config.toml
beta2 = 0.95
eps = 1e-08
precondition_frequency = 16
steps = 9700
Rows from block 5 of a small autoregressive pixel model, named by matrix and row number. Rows with one number belong to one neuron. Each number is 128 + 24 x the weight over its row's rms, rounded and kept within 0 to 255. All counts start at 0. Numbers have three digits each.
Before each neuron's rows are labels from the 100 images, of 14848, where the neuron reaches its highest value: "strongest on" is what is common among them. Only what is clearly more common there than usual is listed. The data: rendered scenes of toy objects such as cars, trees, mugs and chairs. In brackets: how many of the 100, against the usual share in percent.
# fc1: MLP up (model.blocks.5.mlp.fc1.weight, 768x192), inputs 96-191
# fc2: MLP down (model.blocks.5.mlp.fc2.weight, 192x768, transposed), outputs 96-191

strongest on: bottle (27 vs 6.5)
fc1.734:121132140120125102100123170128130163128126135121136141124123123153139116142115143137098105118137151128097096085134133147165130131127098126112140099156139120161124165138144122150150112109066117117109123165139098160126127110114146136125116115122130109104102122076120152154118110117148173120
fc2.734:155133155119131127090084126140148122100167103134089153137164161135112142119116086144176124090172110135147095155134064142109149135161112162131093126149157141128124104137128136099133136111122158116146099141127181122129174098171135157138135178148106166162129119128128087123126144115119194108

strongest on: bottle (37 vs 6.5)
fc1.414:122094103151111130120141118149138131124112128140100154136131119116092145119161127110134178119165108114118137120139129125151141114100116115086148153150133127199132141144130142128189132126092120133178141132123081147125082114120161123130127151135151130067137107106149133127128109116127170129
fc2.414:118098159124117110168133131125111131148133096134105121107139158137175139118120134161146120132157088137154113178136162129111145129136155134155118102167154097095124131135124095154064175104106197178119142118134109097134121151126103136125126096127123140181152123132131151140116093156140100177

strongest on: purple object (35 vs 16.3)
fc1.428:122127114152086051149121107105128134104162109118101073141150102090111117132133106171133137124123127141124141110138149142128133145171136123174134115114163104111137149155126175112138105107094127111122075131168128154127138114109097155077132122104129086105111117110157140068119138183114117174
fc2.428:161114116136132146115123108128140136113141151117166125134098106139124090129133106170128125125103127122122109145121152154129127110127137144095149123129102142129163130108144069126105155158101103148114157086160118130103090118119156147116117101108115186160133158141120123170146108114149160140

strongest on: bottle (93 vs 6.5); largest object: bottle (58 vs 3.3)
fc1.382:135160112104133149131146125133117148102129126107150117110072112114084149116160085107130107155116115121126093140123131131091123120134170159135119080130184138119128111152134089169121159159088119101113089177133141134147127093131157109127133111167173180141150118142155127142126132118138113125
fc2.382:152102107137138154111119087142123137108141131146172146132110133136120135136147131166128148119125142133138143148150123087115107108080129059110129165119163140169116099152163128088129125124121127117110162103173116088149124145136116136135130106126110123076115133155098148132163143161143054129

strongest on: pink object (37 vs 16)
fc1.729:152122141121145120102103080151129124130109129111146135134135194124138106131093153205123143142155116156128151113147079149102147120112118115141156103151156137174093178092121115138084161115161131169153133098119141119148069093153158116162122106150164107106104139123147171092116114172086131079
fc2.729:097130087145145146096139158112123147122122127167129168098093073182123137118157120089151147113108146101142125142123123132126076123123129144126088163098104112068104078124138120098122087120110151092146113117142162142076126151107105110073120127128110147133144107127093097153153111125126132128

strongest on: bottle (38 vs 6.5)
fc1.752:126115109124123121165138112117112157127171155106127116123157142170096108143142154095144137153118092122091134118127127127104117084129174115128149099072151155116142109108130056139139125068135120119100113131126123113132135121097100120150124154108118111092161152083129134173107124095121112174
fc2.752:131094131141141155064137141120123197181103138176100113121103186110148082128120110107189137134136082142132112181133167138153126116156074140098136124164136109124117120131099125130139129118118142149136135112101129126165136133142154127172091127135140089100081149145090163152153141150146166101

strongest on: pink object (35 vs 16)
fc1.565:156124094137111136172112103105176165127115148151088141140132078133104171096103123135131182147090121133149132100113121130148156162123106098159135067110135142133097120122180127133150109068168148145123188148106151161107118112097121157121118112152088114110114123121107112142085114078154121120
fc2.565:146135145116128106133167123114085062161105166092123134142159166127097140082114151111070075116127130111155116208115096129113147099147136170142068144105119118114124146152131143168097174122100093125103142134094130102149111137138138133143179146141164114121124134172188136118149157140124139133

strongest on: purple object (35 vs 16.3); its colour: purple (27 vs 8.6)
fc1.66:195160098133149147119107136065120129097144139146131119151133111114126147128120169142131147136145085100103127117142122152143160134114141119144161107120133123169123094119135113116132131051116146130137108138111214138117140094099110100089091131128115108144149120118132074136158142100105141124
fc2.66:145120157131134136122140133166139107128144120100116065127154112172148122127140149115107141107124146142156142124140146130110093136137131142090142157164089131122129130122138120124145127140098141119137126121112075131161124168124113132146145121137134106134164127151129136129080074133122100128

strongest on: bottle (39 vs 6.5); largest object: bottle (27 vs 3.3)
fc1.736:133097170106123154128120102164129134103130122114104124134133110117114139140129110104122127094143147123098148140134100148088148106152142096072159086122124133139105142124163129115138132115121099135148166160125143095143103153123120098146093107098115121159110066151100135138108123123145112154
fc2.736:118114122089174147118129176107128137088136139138135156164139151107136092088127105175132146117099112080124085136074140119107130117097148126102123125111130146132144157129132108168108135114092152124084107128127090138167142107156123124140173128160146150118091124151093116152177159117144152098

strongest on: pink object (40 vs 16); its colour: pink (25 vs 8.5)
fc1.496:152138112101138163163125156120142139140144133079128107171105130118122111164144159118099110128101115147140121124107150078125137142110142135111120125126144139082120160112153108134096152127101118134131142123128086167080118099084137124091141114139127127093135151116180140164123144123119119116
fc2.496:119121140169125111135178119166140145107139114128112167070192152129144138076114114131105093103159057107144136112118103182111111125126125142151203128129136082080131115180119145104152104113160127096118125150148161128118152111165106119117135115121110130125114100132108128136147124157123094122

strongest on: purple object (59 vs 16.3); its colour: purple (38 vs 8.6)
fc1.650:124153103128092105131121142153115113084091153126129152123107101098179149147112096146118092149119124140132187115100124140180146118108113112158152133137174131117149169102138083130161104141132131157075150129114102158120146149163146163167119084099106093131133100153128128123145124107129141138
fc2.650:153104118143170139101151121098148149132105159124117106157167128160099135123155093131133141130111104103119114107141141141106131152142140138100120152103104133162107112152107145131134129100155108112168173090144136091117103130094142128116136100145173124129103156113088129125125145108114142152

strongest on: bottle (55 vs 6.5); largest object: bottle (41 vs 3.3)
fc1.77:101109122115118173083149127110125136137100152143094118099081108071098137140114123121079140169099140102154089196174119136118156162105109123157106137138099181116145143108156095125118120124102091113107137130133124142155126113134105129158149148093167145097120115120128165125133165130143112131
fc2.77:134178173142144094192164097161129140108129129113096118130144118129146127112120125163100110136169150116151097115151093119124105088118134133083115090106120127110139131124143159102089146141141172135135114171122124104124143144088160137138105088132102146138125108127129116115141116122152103115